config.yaml
crop_scale_min: 1
decoder_width: 192
decoder_activation: "star_relu"
decoder_head_dim: 32
decoder_fused_qkv: true
decoder_qk_norm: false
decoder_parallel_block: false
Rows from block 3 of the image encoder of a small image captioner, named by matrix and row number. Each number is 500 + 40 x the weight over its row's rms, rounded and kept within 0 to 999. All counts start at 0. Numbers have three digits each. After the name is the row's rms in percent of the matrix's.
After each channel's rows are labels from the 100 images, of 14976, where the channel reaches its highest value: "strongest on" is what is common among them; "lies over" is the class under the peak. Only what is clearly more common there than usual is listed. The data: close-ups of made-up surfaces with and without defects. In brackets: how many of the 100.
# conv: pointwise conv (encoder.blocks.3.conv.weight, 112x112x1x1), inputs 0-55

conv.40 095:530575528514553467470531524454466501453512498512501510453525486522522539453531489540513487450503512501479488553456494473496401491449506471522505527548458475623586551515
strongest on: hole (90); stone (29)
lies over: hole (63)

conv.104 099:483463523491508493474505568511493479515612489495466522477479502531498472438579470538488562502513417556527541548513514522488455511581517453445581439540494500559489496511
strongest on: hole (100); tiles (54)
lies over: hole (87)

conv.10 098:500528513549477475542594542509535457519549558479495504523484522532412515514484480456516523510434449442442506483567517520459510476543444579604514549534512553555543405583
strongest on: hole (100); tiles (67)
lies over: hole (61)

conv.54 096:457440548490512472444466541473447557574505488595467440497521469487514464539601472475464586464483533497511407542551443465426491456479533501499554408552428580508497527471
strongest on: hole (100); tiles (61)
lies over: hole (68)

conv.73 099:473507484463490514502562530552464553415426496503456504578443505506546534487497550546451521494514525479530495494490543515494510509512616427492570498533506485612466561517
strongest on: bright spot (92); circuit traces (34)
lies over: bright spot (36)

conv.53 102:512484522492498464566495485520472516452548486497523549503462515557534470582535546465519472531453464434461468454481489514604505442518472506474413536446499478497537503498
strongest on: hole (100); tiles (51)
lies over: hole (33)

conv.31 103:485528580501490509436463471502545448534470520511493411518493440507545519551448475471540479444513457466425447553533493504513583554523491496472485534438501509448544554586
strongest on: hole (85); tiles (61)
lies over: hole (35)

conv.68 095:519537493524519474500492519577479432554430510472584569553403473564538567530469494502453466477552510461476540540455484427496596432439457514553478519539521473516453537479
strongest on: bright spot (75); circuit traces (33)
lies over: bright spot (62)

conv.94 098:570526524481475457521516547573468516510549500474506481447569477559554522537526545511502537434515470546559486535570461470471589552481473467510569445455510523533463527485
strongest on: hole (67); tiles (46); bright spot (29)
lies over: hole (52)

conv.56 095:529553481435438516536517442499494454487483613516482542518467515475463484488581468456574530506544457582425471528465492464493397513488538498416510474531476503561518500529
strongest on: hole (84); tiles (40); wire mesh (35)
lies over: hole (77)

conv.2 103:455565487474530449507540439533548481514492503469503472564478492449416497520487486533470543451437565514511539523495466460459476443464531590456593532483509509538603510501
strongest on: hole (98); brushed metal (37); stone (32)
lies over: hole (56)

conv.19 102:537486500427521476520529549531509486523478536494468460519494499553460503479518532600484528513607527526500512494451556481531520477564534501556485464544531553586557501521
strongest on: hole (70); tiles (40); bright spot (29)
lies over: hole (36)

conv.86 097:506500512556478492515489560507529528472495552466518424410568569534463481530539455435546514560488519519440462489470463506511467508539488432400448457518448478499529490552
strongest on: hole (97); tiles (40)
lies over: hole (78)

conv.12 103:512448452446516500529433558517491530486459560602543527490530485450535503481552480492417511495504509556538390523439525500487513532487494507556482464510508504458519548561
strongest on: hole (100); tiles (55)
lies over: hole (64)

conv.91 096:504469499537459448469468480473650440518492434514504504492522556520528540542546528448598486496456506510572446443513450437526490505487462478534466487506541524515520417486
strongest on: hole (89); tiles (54)
lies over: hole (30)

conv.29 094:512461549469499520479489521499530455508453446539520419525517454497583509467485517525474533559515433660497474567587419465521499523536500488454493428506457573474504439451
strongest on: hole (51); bright spot (47); tiles (36)
lies over: hole (43)

conv.110 100:463463515492449492494502509538447457421520535503437567468489511538472441519501516420466501482529449477521501480485507471446553558528560553510520591536417497491509676525
strongest on: hole (98); tiles (44)
lies over: hole (63)

conv.22 100:474487469561547501461544524511603577461502509510520521592528529479527508563464510475565508522540485502496463577515469482517517470540491476549505479541539508442527519414
strongest on: hole (98); tiles (37); brushed metal (32)
lies over: hole (86)

conv.89 091:576455507438458486512516484561608540465495505542487519503492505424508464506548496508500498442496450524488495457507485443570471511541483514460495467516498449500527532552
strongest on: hole (95); tiles (48); wire mesh (39)
lies over: hole (63)

conv.0 092:509540507480573455508552469477545577488523497521515533503569420497512480495489492438564430434520431498524531521535364599479508514520523517520478490504502539474519532522
strongest on: hole (100); tiles (57)
lies over: hole (92)

conv.82 103:473522453503476480504518424618573450456514521495490457530498518511480490477402537448420526523504480536550533464521552494529475505461485485478507564462532525558479488444
strongest on: bright spot (94); circuit traces (44); leather (30)
lies over: bright spot (61)

conv.71 103:500500436501455468563568483475462459635470492460484481501460458544518541516453515474524481451519492482460463464536452563525489515530499515548525541510503422563473511493
strongest on: bright spot (95); circuit traces (47)
lies over: bright spot (30)

conv.6 102:523480519489569540555572504449502525508453491503527422510570510511415507546480522504413498466486515488537469480469408524536510570509579449478512513462541508572528503448
strongest on: hole (99); tiles (29)
lies over: hole (85)

conv.8 100:500437476548546453500515488494453489441499580499591465485482432514448451453568435589526528503477480444458533559508501474480471474461488445533544483496514525525459437550
strongest on: hole (96); tiles (50)
lies over: hole (27)

conv.77 098:524521534536494493578570540444472560525495566469525466491514436470483502504505524498466499508491473471466539504511545453473577585513404533481551432500522487578544524455
strongest on: hole (99); stone (31); tiles (28)
lies over: hole (58)

conv.18 106:511500413498536475552490577485439472445496534448555414450574459507464474495549499512483545510496523505460465505461587469447459461531528523453484500601463522507547521478
strongest on: hole (99); tiles (67)
lies over: hole (40)

conv.52 107:489512497484490493491464511516471524570481475496492530505453461477472580504477492452514508540517396494519504510502342430459519523471525493485575513492484508572580475479
strongest on: hole (97); stone (39); brushed metal (29)
lies over: hole (58)

conv.62 105:492470559468414442474474582455530469492436436503462469475500541492449492586511524478503503483491484492562495453477529514493599498501467466472567439535476487563607585573
strongest on: hole (97); tiles (32); stone (30)
lies over: hole (62)

conv.64 095:578497541470466434467497498564478510553499508475485498459540522510553548479557484448495495482573462464524485570507538510528458574421468481540626460542535564481510542401
strongest on: hole (100); tiles (42); brushed metal (30)
lies over: hole (41)